Rows from block 5 of the fusion encoder, named by matrix and row number. Rows with one number belong to one attention dimension. Each number is 128 + 24 x the weight over its row's rms, rounded and kept within 0 to 255. All counts start at 0. After the name is the row's rms in percent of the matrix's.
# q: attention query (fusion_encoder.blocks.5.attn.q.weight, 384x384), inputs 0-54
# k: attention key (fusion_encoder.blocks.5.attn.k.weight, 384x384), inputs 0-54
q.122 108 [145  99 151 129 118 144  97 154 158 125 139 132 167 160 116 126  86 120  94 124 115  90 162 120 133 122 112 147 127  96 101 155 145 108 122 134 127 126 108 115 129 163 126 100 141 117 126 149 119 100  98 117  97 123 154]
k.122 101 [125 140 171 112 115 137 135 131 147 115 126 103 145 144 176 114  81 100 138 136 163  89 152 149  92 139 140 139 149 150 132 128 133 130 125 130 137 165 151 141 108 131 127 135 182 122 142 146 138 107 124 143  96 100 147]
q.123 101 [171 155 108 150 151 159 123 119 121  80 138 117 169 150 112 106 166 155 109 137 138 117  97 160 132 165 164 135 135  97  85 147 134 113  84 139  73 145 122 149 152 142 152  79 127  90 126 129 112 119 100 140 126  98  97]
k.123 101 [110 152 115 141 144 110  97 169 136  78 122 136 109 169  85 140 149 113 129 111 115 124 149 148 160 122 136  85 147  95 122 139 134 142 182 150 144 148 125 158 142  93 160 119 147 135 105 141 165 156 135 162 133 139 137]
q.124 094 [ 96 150 156 129 118 131 178 146 166 137 157 126 124 161  96  96  92 100 124 127 126 100 139 109 142 123 182 133 124 151 165 143 110 128 125 131 132 142 139 112 142 129 149 140 115 115 110 164  84 104  98 141  97 128 163]
k.124 097 [102 107 137 141 156 155 157 126 146  98 115 111 141 150 100 133  96 156 108 105 121 129  95 135 123 108 121 151 148 115 125 113 136 115 128 112  91 142 112 104 138 140 145 164 115  95 144 139 116 113 116 121 119 137 121]
q.125 102 [121 127 113 165  93 154 117 147 186 133 126 126 138 115  93 114 133 168 123 114 120 192 161  91 141 108 110 155 128  92 178 100 122 160 150 115 157 141 128 137  81 104 149 116 126  93 110 130 150 109 130 139 110 151 140]
k.125 100 [124 116 157 186 140 160 131 150 132 141 103 111 138 142 144 101 135 149 175 132 131 109 163 108 128  92  89 138 106 109 145 131 100  94 147 139 158 115 144 142  87  85 127 106 136 132  93 161 108 142  65 140  89  92 131]
q.126 111 [ 81 152 140 116 133 136 138  88 126 146 144 132 120 139 168  83 132 156 123 178 124 186 174  96 106 100 120  98 150 100 108 147 187 181 121  92  82 126 111 169 122 102 130 166 121 117 143  96 116 120 159 131 142 103 129]
k.126 099 [115 144 150 112 152 139 149 108 114 156 118 139 177 106 102 129 120 129 124 101 208 156 133 109 107 162 124 118 132 121 133 126 108 117 138 138 101  99  91 130 154 106 148 146  96 109 132 144  93 124 146 139 115 139 158]
q.127 103 [113 190 120 108 129 111 149 110 129 133 139 149 139 119 170 127 136 105 135 140 123 142 160 104 140 147 140  77 125 138 125 136 126 122 129 111  94 101 144 102  69 138 117  77 125 132 139 108 141 102  93 166 169 187 122]
k.127 104 [144 156  94 146 158 122 119 125 117 108 104 134 123 124 119 140 137 131 146 143 155 117 126 150 180 173 143 134 196 137 157 131 140 101 115 102 148  98 130 129 171  92  97 118 123 145 101 126 139 133 143 117 127 139 115]
q.128 097 [142 139  92 122 175 125 128 152 123 123  81 116 185 141 151 135 148 145 176 134 141 167  94 140 147 114 146 120 123 125 132 153 165 121  59 117 135  96 176 100  90 102 136 141 140 103 130  92 104 154 113 141 161 144 122]
k.128 100 [160 127  94  99 109 145 125 102  65 118 134 120 159 123 147 119  73 110 107 121 130 138 164 158 145 143 103 140 149 128 141 101 123 148 129 127 163  96 153  90 122 114 152 155 125 128 137  82  87 113 137  85 132 145 103]
q.129 094 [113  89 111 109 123 134  92 133 162 172  97 153 145 145 156 159 129 148 105 125 151  61 138 191 106 119 177 170 115 106 124 138 101 135 121 110 174 103 134 127 136 118 122 117 127 100 160 148 139 165 158 117 171 159 113]
k.129 099 [107  80  69 116 155 144 149 110 122 152 105  95 127 137 125 162 162  77 109 153 131 101 187 136 124 167 138 148 140 103 136 125 114 118 141 120 130 181 126 117  78 120  95 124 170 111 154 119 114 141 136 150 148  90 138]
q.130 102 [159 120 131 143 103 121 155 140 140 169 136 124 134  82  98  94 102 132 137 131 103 177 122 127 106 112 118 139 159 135 168 121 104 159 163  67 151 121 144  79  92 126 180 110  92 162 131  87 163 151  79 114 136 106 149]
k.130 104 [122 141 161 112 160  67 106 128 163 140 128 117 124 132 150 120 115 159 165 115 139 114 109 107 143  84 142 171 125 142 134  93 129 111 148 149 131 125 115 111 125 135 111 102 103 124 154 146 133 158  96 146 155 138 131]
q.131 107 [174 126  95 135 123 145 146 109 141  97  67  99 161 129  83 146 147 101 148  73 164 105 125 137 106 139 114 120  52 169 132 133 115 113 144 147 109 115 102 142 126 104 127 128 122 119 131 122 123  96 107 152 161 158 138]
k.131 105 [150  93 116 141  95 122 129 145  97 121  79 115 144 110 112  66 120 121 140 118 152 113 125  89 161 197 118 134 140 174 118 124 132  98 104 142  99 113 162 114 133 137 108 183 134 154 118  90 103  85 105 104 136 129 139]
q.132 095 [153 146 136  89 155 142 111 127 119 176 165 126  88 157 128 143 119 157 150 213 193 124  96 159 134 139 166 133 121 132  98  87 117  98 135 150 143 135  92  95  97 125 117 130 145 107 148 114 131 148 113 150 118 123 142]
k.132 094 [127  97 154 146 124 143 126 142 154 167 138  93 111 129 102 103 152 151 144 111 125 159 156 168 137 143 161 138 145 176 137  87 103  93 148 162 133 114 140 136  78  91 121  99 145 141 133 119  94 117  96 129  89  87 176]
q.133 098 [153 102  95  97 112 124 129 119 155  96 129 118 157 128 108 120 131 112 138 169 131 136 122 119 148 133 112  81 132 132 145 125 143 154 110  77  95 116 130 136 111 119 124 131 114  80 156 142 120 175 119 141  87  74 148]
k.133 104 [150 126 127 120 155 121 127  89 126 152 165  84 170 119 124 115 140 130 124 132 121 170 112  93 152 168 137  82 149 140 154 112 140 129 102 147  81 109  98 128  92 124 157 123 153 105 127  98 149 179 100 100 110 129 157]
q.134 099 [138  93 118 159 132 114 106 148 118  76 147  95 125 112  88  91 165 148 125 100 113 160 119 170 131 145 134 130 111  85 149 133  96 146  93 134 119 143 132 136 141 144 133 120 118  97 116 179 130 100 103 133 148 109 153]
k.134 100 [152 111 105  99 132 144  79  99 110 151 151 158 146 133 158 114 108 144  86 134 140 142 153 135 132 117 116 149  90 134 130 108 118 132 108 129  98 134 122 102 141 107 126 127 127 140 163 110  99  56 154 140 108 154 140]
q.135 098 [172 155  85  88 118 120 172  89 107 132 125 145  77  84 105 129 123  99 175 184 155 129 145 126 157 109 131 135  93 112 135 134 132 145 143 124 143 125  94  90 105 153 134  96 109 171 154 160 127 125 135  79 136 112 139]
k.135 103 [113 101  68  95 153 125 152 137 110 142 135 118 127  88 111  88 154 141 173 140 123 121 125 108 164 110 109 143 151 118 136 110 167 110 162 127 145 124 151 135  88 147 109 104 111 174 108 118 126 132  89 106 158  93 121]
q.136 113 [116 105  89 125 167 123  85 111  89 144 113 170 114 123 101 137 128 139 133 134 140  65  94 140 118 143 145 142 137 160 115 124 141 104 116 125  89 115 121 144 140 132 100 106 142 149  98 110 153 134 115 138 136 178 143]
k.136 107 [121 110  85 105 147 182 122 117 105 152 118 181 123 135 137 150 113 124 114 155 122 102 125 146 161 121 111  71 119 141 113 167 168  95 145 117 108 131 157 104 132 152 116 132 149 128  84  87 162 141 129 125 111 156 132]
q.137 101 [131 123 119  91 172 174 146 151 126 130  68 119 104 134 101 110 134 187 143 139 139 130 119 120 105  97 114 130 140 122 132 120 130 155 152 165 128 152 172 161 101 130 142 146 111 175 135 171 131 113 137 163 126 115 106]
k.137 101 [142 127 186 136 136 168 106  96 142  96  67 106 142 117 134 106 166 150  99  93 150 151 125 162  96 140 130 144 147 127 106 103  92 142 137 147 139 177 161 123  96 128 157 116  92  82 153 102 112  70 141 133  93 124 120]
q.138 108 [163 133 128 135 131 155 143 135 118 153  98 115 108  98 133 133 159 159 163 127 119 141  91 137  95 135 111 145 106 167 105 147 135 112 107 132 113 149 119  99 151 149 108  93 117 147  93 143 147 146  79 148 107 142 142]
k.138 106 [138 145 107 116 167 147 142 127 109 155 169 117 128 161 112  96 105 175 119 166 109 167 152 151 129 115 115 122 160 153 149 129 132 126 114 171 113 156 120 162 140 128 151 120 154 170 119 118 158  69 133 120 100 184 120]
q.139 097 [ 90 121 117 131 143 118 117 160 117 113 125 141 140 100 151 117 130 117 147 112 137 110 178 103 157 104  89 137 124  96 149 118 127 134 112 107 171 108 165 141  83 125 114 146 122 129 171 106 115 181 144 101 146 134  97]
k.139 097 [121 134 142 146 107 137 117 124 116  99 109  91 142  91 152 156 134 107 160 104 121 102 149 149  98 179 126 106 134 131 119  94 125 127 142 110 136 115 171 128  76 159 116 155 157  92  96  96  85 182 122 112 131 134  81]
q.140 106 [134 139 114 175 155 149 132 153 121 178 104  98 152 131 135 143 131 205 135 111 124 128 125  79  92 123 118 131 159 145 159 101  95  92 138 142 134 125 119 142 146  96 136 114  86  84 132 131 124  98 161 100 114  78 115]
k.140 115 [162  76 143  92 170 117 119 147 113 137 117  95 129 101 148 115 130 149 168 160 183  96 131 123  98 166 119 109  66 143 139 142 129 118  70 129 146 122 114 158 121 146 103 145 117 106 114 131 128 140 181 143 143 138 137]
q.141 108 [ 92 130 132 143 144 138 132 133 145 147  91 110 112 134 129 140 137 126 137 134 162 101 166 132 129 141 124 122  61 135 162 144 135 149 128 112 115  78 125 127 138 114 160 146 139 154 107  84 113 138 158 163 161 101 142]
k.141 110 [130 143 153 170 138 149 123 110 179  99 134 133 144 125 148 111 120 126  92 136 109 146 118 143 151 107 123 161 122 155 125 102 150 125  67 123  94 118 149 161 169 131 165 160 109 107 126 131 122 105 165 146 115 148 117]
q.142 103 [105 111 101 142 130 177 141 158 136 119 131 142 132 150 138 141  90 119 100 151 145 152 181 141  89 126  90 134 107 126 125 116 120 126 140 132 121 154 109 110  68 150 111 140 123  90  94 180 107 136 118  72 116 105 179]
k.142 103 [122 106  99 138 140 111 123 124 119  94 109 125 126 178 106  91 118 133 108 118 123 117 122 159 124 143 129  99 153  69 100 148 118  77 135 109 107 142 110 119 136 135 131 129  91 108 155 111 115  76 108  92 102 107 146]
q.143 104 [ 77 129 123 200 109 176 146  80 131 128 144 140 107 144 183 104 142 159 174 112 132 134  96 108 144 111  85 107 174 115 128 158 118  76 131 132 129 125 146 154 107  92 100 147 115 126 122  91 129 134 127 116 130 106 157]
k.143 102 [108 115 104 121 115 148 152 126 110 120 181 131 146 139 157 141 128 130 119 123  97  96 126  96 153 162 109 121 106 137 138 158 127 124 114  93 150  88 165 150  87 165 101 103 146 135 112 119  62 124 132 112 150 118 151]
q.144 097 [175 106 158 126 143 119 108 150 119 128  73  72 124 140 130 159 128  71 170  99 123 113 152 136 136 161 133 141  96 151 173 138 133 127 106 156  85 111 123 111 169 166 116 132 183 111 114  90 141 124 120 118 132 117 133]
k.144 092 [ 94  82 195 122 117 156 108 156 141 134 179 132 135 107 155 112 160 140 100 141 160 110 129 146 130 150 130 123 148  83 136 147 124 125 124 139 129 125 104 119  93 133 129 126 137 143 145 131 110 113 155 141 146 102 123]
q.145 100 [102 101 157 145 113  90  84 123 133 122 141 146 143  98  95 151 151 128 141 134 109 100 152 132 159 100  95 129 151 154  98 145 104 119 142 110 169 143 109 137 127 100 104 119 131 125 116 143 111 173 116 165 121 148 127]
k.145 098 [118 110 142  92 125  80 137 120 117 162 118 132 124 106 132 111  71 115 108 136 122 116 124 143 111  97 124 167 155 147 131 116 112 135 126  96 151  81 101  79 156 145 109 181 100 142 142 173 103 136 136 158 117 202 118]
q.146 103 [175 109 111  94 159 115 142 131 111 126 159 163 123 102 113 106 142 106  93 179 171 134 162 124  88 116 171  97  87 161  75 125  95 112 161 111  99 112 115 116 139  99 143 144 136 115 108 133  98 138 120 145 128  80 155]
k.146 099 [ 90 161 105 123 158 113 125  91 115 103 129 134 162 127 120 140  96 142 132  98 114 136 130  81 127 141 131 133  94 136 106 144 159 114 128 114 108 161 131 176 139 154 136 127 120  90 163 109 107 112 158 121 118 108 125]
q.147 105 [128 118  83 125 136 155 116  90 151  76  91  95 119 157 138 143 106 138 122 123 120 153 146 123 153 126 110 134 139 131 123 178 127 149 126  44 144 116 169 131 141 137 133 141 141 155 110 113 113 144 129 122 130 123  67]
k.147 104 [141 143 135 147 140 132 103  75 151  85  84 127  98 153  86 144 120 142  73 109 121 144 148 167 146 120 153 100 142 115 136 143 139 107 137 118 110 145 153  98 172 139 121 122 111 141 130 164  76 118  76 106 141 117 137]
q.148 094 [124 145 143 140 136 130 170 163  95 114 140 149 167 156 138  99 137 110 150 118 131 113 192 113 118 105 152 148  60 142 131 109 131 142  89 129 105 116 141 128 131 138 173 180 137 123 170 127 120 174 131 125  96 128 131]
k.148 098 [170 151 170 116 120  91 111 109 128 132 131 120 133 133  95 158 149 149 135 110 129 100 161 131 113 111 119 156 121 150 127 113 155 163 114 124 111 112 153 168 145  86 143 144 105 178 129  69 121  75 119 181 136 115 121]
q.149 110 [107  94 103 123  60 149 130 125 104 163 129 137 110 128  97 105 121 102 135 125 154 142  86 127 124 120 121 115 141 131 152 101  95 155 104 160 145 132 135  96 135 150 128 153  88 174 142 119 126  89 164 162 170 136 127]
k.149 103 [138 131 149 101 114 105 102 106 141 176  62 101 115  89 122 147 113 114 149 133 154 175 131  83 135 162 147 108 102 148 133 149  72 130 151 128 147 112  97 161 128 155  82 185 168  79 155 134 128 140 152 145  83 115 174]
q.150 095 [139 155 105 102 144 105 119 137 135 156 106 119  93 107 158 105 130 162 138 128 103 131  95 136 158 147 126 142 116 124 132 110  96 110 126 137 139 112 161 110 168 120  79 120 109 151 144 143 132 115 126 150 129 132 116]
k.150 102 [162 141 141  91  77 116 156 151 113 153 113 128 106 138 136 151  93 124 106 163 148  56 139 155 110 159 109 134 162 138 109 129 119 136 164 115 179 127 124 114 177 157  99 104 103 131 120 109  74 101 113 141 135  94 135]
q.151 103 [143 138 152 118 141 154 108 114 102 109 139 164 138  96 130 132 101 100 105 155 158 146 130 147 134 138 145 100 160 101 133 140 113 108 190 114 157 134 158 116 120 130 149 113 133 137 140 105 141 165 161 110 170 153 150]
k.151 102 [134 137 152 133 158 123 142 147 111  99 124 127 141 120 121 115  91 119 137 125 105 100 121 140 130 138 138  90 121 119 105 113  66 149 122 148 118 113 132 119  92 148 158 135 149 126 132 112 197  69 141 122 170 176 142]
q.152 099 [138  94 155 120  98 105 125  87 143  95 147 124 122 105 172 130 157 186 146 108 132 168 101 142 119 127  76 152 166 100 117 154 178 130 172 134 150 101  88 158 122 119 160 121 149  88 156 177 112 143 136 141 145 138 106]
k.152 100 [139 138 146 134 103 113 160  93 115  85 140 119 124 125 104 142  99 140 150 130 120 179 112 146 134 155 152 115 113 138 152 161 132 141 125 109 181 112 121 182 106 174 211 133 139 135 137 153 125 114 116 127 120 140 130]
q.153 108 [104 141  97 142 169 139  92 136 125 140 108 141  93 117 152 136 137 105 106 145 160 136 110 171 155 132 153 154 127 127 128 163 124 138 135 138 126 114 162 148 151  96 100 125 106 100 142 127 133 117 126 130 144 109 131]
k.153 110 [143 164 106 147 127  87 142 131 194 138 128  95 131 120 126 134 163 126 135 134  77 109 111 190 140 152 124 166 122  72 118 156 134  92 139 135 106 110 140 138 122 160 114 125 132 118 100 112  73 124 132  98 118 123 124]
q.154 096 [157 133  80 127 104 143 134 106 147 145  82 120 127 134 159 154 120 151 157 133 120  88 140 108 104 153 119 148 115 116 152 143 158 144 155 137 140 112 186 133 133 124 154  90 128  82 143 140 144 162 127 105 125 171  96]
k.154 095 [152 126 112 119  98  95 118 114 106 116 156 148  99 155 163 128 113 145 108 131 115 147 123  99 116 147 121 126 132 101 149 129  62 111 142 139 176 121 124 113 130 148 153 126 131 154 149 163 119 123 102  87 134 140 137]
q.155 102 [147 168 137 154 226 105 114 110 119  83 147 148 132  94  96 130 135 131 132 173 112 138 136 143 125 118 148 156 111  90 101 143 110  99 141 137  79  98 147  76 106 103 140 138 104 119 133  99 167  93 149 164 134 115 145]
k.155 106 [168 110 147 137 150 123 131 153 147 124 120 172 110 141 147  81 104 109 159 148 152 105  95 101  89 173  92 133 113 137 107 127 116 132  93  71 136 128 147 102 119 124 121 113 153 103 135 125 136 103  88 161  96 113 137]
q.156 105 [122 127 130 117 122 133 160  88 160 104 139 167  81  83 151 147  99 176 169 121 135 134 158 132 159  81 172 103 100 119 125 154  97 109 140  87 117  92 139 108 133 115 116 162 141 123 114 108 124 118 153 104 169 138 102]
k.156 103 [117 144 155 120 181  93 173 145  84  82 104 128 104 131 108 121 113 128 139 134 106 132  77 128 129 146 131  84 122 153 122 133 106 100 116 127 147 115 183 119 152 142 133 101 163 147 108 115 169 142 114 111  85 133  98]
q.157 096 [122 129 115 153  98 141 135 123 139 152 176 157 118 144 118 135 134 134 112 145 157 123 128 122 140 100 129 134 123 139 146  70 125 109 118 152 101 142  90 148 105  62 120 130 130  90 112 155 122 111 125 107 132 151 152]
k.157 104 [126 109 118 116 106 168 143 130 123 193 118 143 142 112 151  73 176  78 162 149 167 122 172 115 103 119 155 120 134 117 105 108 130 136 140 124 138 116 135 115 117  79 138 137 114 121 103 142 120 149  97 143 125 100 120]
q.158 097 [ 95 105 151 169  93  75 165 130 116  89  98  97 168 161 155 130 151 130 174 161 138 208 137 125 136 120  99  69 101 173 130 139 115 156 125 116 127 135 137 179 130 133 152 161 115 133 147 135 119 158 150 135 147 107 142]
k.158 099 [136 134 173 109 155 128 116 111 105 140 123 114 132 134 122 152 127 140 141  98  91 119 139 118 132 131 119 120 159 163 140  62  97 172 157  86 153 136 141 106 103 129 181 120  82 123 145  97 115 157 114 148 118 147  93]
q.159 100 [148 115 136  65 149 144 158 102  84 123 130 167 100 140 106 127 140 142 149 111 118 133 141 150 116 130  84 128 179 152 113 143 133 128 146 112 167 145 123 130 102 110 136 147 136 137 129 149 108 128 178 119 128 145  99]
k.159 104 [146 125 164 137 130 148 123 104 114 103 110 124 127 135  58 136 105 109 133 123 132 111 132 104 100 114 168 137 150 135  79 157 105 159 101 102 125 124 113 133 185 171 136 153 141 139 106 179 141 127 145 151 154 150 126]
q.160 106 [145 179 121 115  98 184 134 126 112  93 124 171 153 161 113 148 140 130  96 152 132 109 128 144 167 110 121 122 154 162 141 141  97  96 156 126 146 134 117 103 134  82 167 110 110 140 178 203  90 141 170 130 166 137 109]
k.160 105 [146  86 178 142 125 121 111 127 116 114 117 125 129 126 159 150 114 150  87  89 119 133 117 113 155 104 123 136 126 121  87 162 148  87 129 154  97 120  90 101 146 141 127 164 150 123  96 130 122 105 164  78 130 164 116]
q.161 098 [122 139  71 150 117  87 144 139 172 148 119 138 141  87 123 142 147 153 130 169 119 123 118 138 135  97 127 158 128 159  88 144 128 143 162  90 131 138 121 168 108  47 116 148  89 134 160 143 123 133 124 166 101 136 109]
k.161 101 [140 113 122 149 155  68 118 100 137 125 111 148 133 109 131 132 115 158  81 104 147 148 179 162 118 153 151 141 118 158 115 110 154 122 137  95 136 140 118 130 150 105 131 132 144 116 183 187 141 175 138 140 147 139 131]
q.162 096 [158 102 182 149  95 104 106  84 118 131  90 118 116 121 152 166 126  97 145 176 148 140 181 103 163 150 129 129 130  96 120 141 149 143 133 104 170  93 126 138 170 106 155 126  93 107 137 170 123 130 148 118 128 122 104]
k.162 103 [140 107 178 120 114 116 174  90 162  80 151  97 109  97 148 133 146 146 122 109 125 157 113 104 145 180 162 106 101 123 133 125  94 153 126 119 136 124 130 133 119 110 141 112 124 154 162 110 122 136 110 128 152 164 153]
q.163 105 [159 153 164 167 146 149  52 108 124 116  98  92 153 144  98  99 116 134 120 135 140 172 149 131 126 122 140 198 108  89 133 114 154 109  76 139 161 130 185 107 100 118  85 118 126 118 120 135 142 129 146 140  90 121 122]
k.163 104 [141 174 106 123 150 156  98 165 143 138 172 135 135 117 120  92 122 157 124 132 168 123 107 125 128 162 110 126 114 120 139 131 141 143 144 148  97  83 138 106 131  67 134  98 147 135  99 141  81 118  94 164 121 141 115]
q.164 104 [135 183 158 164 120 164 134 141 121 172 151 129 135 110 161 106 173 137 178 120 117 132 144 123 107 163 133  92  77  95 141 113 132 109 180 120 117 106 145 111 153 145 141 135 124 102 175 135  87 114 145 113 103 121 104]
k.164 102 [119 127 177 128 124 142 147 157 100 160 141 124 179 136 140 104 127  91 126  91 120 142 168 105  99 183  89 160 113 120 163  79 138 143 111 122 150 115 150 144 120 120 154 130 100 107 117 124 194 114 127  96 126 135  80]
q.165 102 [ 98  97 170 120 133 111 205 130 112 121 174 147 130 141 110 124 134 142 137 146 135 145 117 110 101  94 106 131 165 124 144 131 116 170 148 157  96 155  91 128 110 152 176 102 140 128 118 127 156 128  90 142 132 140 168]
k.165 095 [ 67 141 150 143 157 114 130 133 123 156 138 162  91 142 160 124 116 131 128 143  88 130 122 131 137 123 103 180 150 135 114 122  80 170 160 146 122 185 130 143 162 148 109  85 103 155 121 132 109 109 147 121 100 114 117]
q.166 104 [111 110 108 121 130 112 160 128 136 116 147  82  86  90 107 118 133 135  96 151 147 130 125 162  87 141 134 107 112 137 140 107 155  94 147 123 125  98 111 128 121 118 104 106 115 103 138 132 170 114 117 129 145 102 108]
k.166 099 [174 112 108 169 138 136 162 103 144 122 133 135 140 155 112 139 152 118 124 141 119 164 122 140 146 130 122 124 130 130 130 118 157 134 132 143 140 175 122 143 122 115 127 115 141 120 154 132 111 156 124 123 169 122 124]
q.167 099 [116 137 133 116 166 105 133 153 125 179 129 136 134 112 137 150 126  95 173 116 130 124 117 100 113 127 133 162 164 120 128 141  91 126 161 132 129 114 126 115 156 146 144 135 131 119 136 174 108 124 129  90 102 121 169]
k.167 105 [ 90 144 148 130 120 148 151 161 102 131 183 104 123 151 176  83 130 113 125 143 131 125 136 104  93 155  97 146 127  95 149 107 141 140 150 130 139  89 103 127 118 144 136 119 100 154 123 109 136 155 107 143 118 108  97]
q.168 104 [103 114 173  87 166 144 131 168 123 128  83 127 112 149 127 167 142  99 144 138 121 118 143 155 147 117 112 131 126  99 119 108 152 121 134 145 129 151 139 137 145 154 137 134 126 180 136 146 109 129 116 111 158 100 143]
k.168 102 [144 112 140 113 144 174 137 120 132 128 150 153 160 129 123 130 155 124 174 118 162 119  83 140 148 162 153 115  91 139  89 118 133 153 113 142 165 115 115 147 120 115 117 111 142 151  95  91 145  87 141 112 144 108 125]
q.169 093 [139 126 116  75 135 115 139 130 106 139 108 122 155 136 134 130 173 121 138 158 123 129 144 159  99 174 108 116 147 105 105 120 111 139 178 108 143 125  75 131 120 116 133 155 129 118  83 142  89  93 152 116  96 121  79]
k.169 094 [ 99 155 135 125 133 125 100 108 146 131  97 144 119 126 129 174 174 144  84 125 123 139 138 116 122 154 151 144 155 139  83 135 124 136 118 103 141 145 154 113 134 123 102 161 109 103 181 135  89 124 158 176 129 141 139]
q.170 104 [129 132 141 119  81 121 156 117 144 131 107 142 128 136 146 111 168 121 116 128 125 119 134 104 125  82 145 160  96 114  81 125 135 167 106  91 123 167 156 103 174 121 130 116  99 166 131  67 163 136 110 147 100 150 120]
k.170 106 [100 150  93 111 177  75 168 134 112 143 138 154 124 170 143 143 114 137 148  94 130 118 110 117 123 134 161 167 126 126 116  99  71 172 176 150 123 160 136 147 145  90  99 131 129 182 148 117 143 122  99 139 128 109 131]
q.171 097 [150  94 181 119 147 122 105 140 145  87 105 165 145 153 119 143 135 154 165 137 131 151 140 135 122 122 137  95  96 124 125 101 100 169  97  83 128  73 136 161 134 115 124 119  94 116 132 153 119 145 133 164  90 123 149]
k.171 097 [144  91 135  89  95 161 127 123 119  94 126 128 144 110 145 140 165 177 144 131 115 144 133 151 113 142 119 142 125 101 135 109 130 141 156 128 135 103 110  84 144 121 102 145 152 163 145  96 120 131 135 145  92 124 119]
q.172 101 [120 139  97 141 148 130 103 155 176 184 134 131 136 150  94 143 123 126 129 121  95 132 113 138  91 139 108 133 146  79 139 145  76 108 140 123 121  80 117 131 132 116  84  78 111 101 114 109 133 123 129 118 134 140 140]
k.172 099 [141 103 111 152 133 118  93 124 160 103 151 152 122 132 156 158 147 137  83 129 106 156 141 121  88 148  96 119 118  93  98 102 135  77 121 127 138 155 132 100 126 153 109 109 140 141 134 151 133 110 130  93  71 147 103]
q.173 098 [145 139 100 126 153 125  85 128 120 142 129 131 101 157 177 151 174 150 128 147 141 122 137 171  88 129 152 114 132  89 121 101 175 113 131  95 133 121  99 156 127 127 105 111 142  99 152 186  98 149 164 116 127 140 108]
k.173 098 [190 134 101 150  98 125 155  87 107  93 139 123  85 122 136 185 142 116 118 103 170 151  96 124 133 161 128 145 148 125 161 169 111 146 141 170 119  89 118 103 168 163 131 144 101  91 122 153 123 127 147  90 102 141 151]
q.174 098 [108 107 157 142 156 120 128 133 133 161  73  77 116 143 140 103 176 150 138 116 104 147  89 169 175 136  90 112  97 128 112 133  93 116  78 106 139 143 142 131 134 146  78 141 158 114 117 140 116 128 151 151 144 151 126]
k.174 093 [173 119 153 109 149 143 107 106 169  95  97 150 105  75 124 131 140 157 146 166 139 123  99 167 142 110 113 143 146 139 150  96 120 140 112 120 126  96 128 123 188 126 101 140 143 109  96 131  94 110 113 125  98 114 147]
q.175 093 [183  92 130 188 140  93 131 144 123 154  96 154 155 166 144 157 187 134 143 121 143 143 112 155 100 166 153 104 108 108 147 119 110 103  67 153 185 158 139  86 140 134 147 104 175 128 174 153 111 165 140 141 134 113 146]
k.175 095 [103  81 136 113 121 126 180 200 121 171 158  81 160 124 131 123 162 138 104 130 108 148 117 144 122 113 157 137 174 143 139 115 113  92 141 168 121 163 139 123 126 122 128 130 135 146 130 158 115 152 163 113 133 165 164]
q.176 112 [119 114 111 110 147 101 162  98 142 147 157 164 156 161 136 117 122 145 148  94 107 126 145 127  95 129 101  95 123 156 150 109  98 141 150 121 132 129 146  97 115 159 171 133  98 144 129 125 122 112  84 115 128 107 138]
k.176 111 [103 134 130  76 146 163 127  79 151 189 116 120 143 157 123  96 125 158 121 134 134 154 110 109 128 131  61 100 157 132 128 122 162 118 169 111 131 131 131 117 138 148 104 136 100 129 117 102 155 128 154 136 115 125  83]
q.177 099 [121 116 112 137 113 116 134 118 134 162  66 147 108 181 132  90  71 138 138 179 115 160 128 125 153 122 123 139  97 135 148 112 130 119 120 133 167 160 130 133 132 111 122 116  76 132 110 124 155  97 140 139 111 145 138]
k.177 109 [117  99  97 106  86 124 131 116 160 141 108  78 135  96 128 131 149 132 158 138 169 109 142 133 137 123 138 105 133 128  93 119 104  87 140  87 170 102 132  78 120 103 164 153 107 165 150 124  89  99 113 117 126 149 104]
q.178 106 [125 130 162 119 155 131  92 133 124 131 152 125 104 131 136 123 121 122 121 107 132  63 111 153 146 132 120 143 140  95 138  98  87  79  95 139 104 115 122 139 139 135 110 132 137 165 101  85 131 168 115 182 104 163 137]
k.178 104 [140 113  79 116 119 146 139 174 135 153 147 162 137 136 107 106 120  99 172 164 158 128 164 110 134 115 140 178 142 134 187 112 141 111  85 108 130 131 137 122 120 127 112 189 148 154 141 135 139 152 112 173  91  92 116]
q.179 115 [132 100 103 102 131 134 126 167 135 116 114  95 131 168 135 129 113 177 153 157 128 137  76 111 115 124  63 126 112 154 171 120 132 126 124  83 120 136 131 103 151 159 126 101 135 147 149 140 116  83 103 125 127 140 151]
k.179 116 [110  89 155 176 134 131 137 146 139 144 137 177 144 111 128 117 135 168 137  85 112 149  99 152 110 121  85 139 116 140 163 117 118 111 147 132 121 123  91 152 135 134 125 145 116 142 111 146 104 152 121 134  88 116 126]
q.180 101 [ 91 111 117 107 164 116 117 116 129 122  43 141 147 102 122 129 144 113 155 121  90  91 170 130 103 150 102 157 150 143 125 127 128  96 120 113 163 153 146 118 143 126 148 148 124 178 106 133 105  80 141 135 175  96 126]
k.180 100 [137 116 127 121 111 137 133  72 157 153  97  90  88 128 169 156 147 127 111 123 145 117 135 118 118 146 115  88 109 142  80 149  92  95 107  88 115 151 147 115  92 147 139 127 116 102 140 137 127 114 132 169 139 105 105]
q.181 101 [151 128 152 161 131 156 109  87 148 155 160 126 153 155 138 106 106 119 150 122 148 149  99 158  96 113 137 132 107  95 153 128 100 152 109 101 141 119 127 152 116  99 128 109 113 122 120 123 146 127 111 151  90 110 125]
k.181 102 [129 114 177 140 140 112 123 114 125 107 147 138 140 133  85 113  96  92  90 147 140 158 148 123 106 147 128 113  96 136 155 119 126 152 136 129 152 130 130 128 163 125  73 136 143 115 133 117 106 116 127 132 153 105 127]
q.182 100 [168 103  96 132  99 185 143  84 145 130 133 122 115 158 166 128 139 162 104 131  82  64 166 147 141 102 100 150 122 128 128 131 158 117 131 161 126 129 149 122 139 128 139 109 141 132 163 129 126 124 139 112 119 127  58]
k.182 099 [126 144 101 160 131 141 133 132 114  95 132  37  93 136  91 104 106 147 133 117  81 166 112 143 166  96 145 111 120 100 120 166 147 136 139 117 160 117 161 129 129 117 160 139 153 141 166 129 119 113 122  80 155 118 129]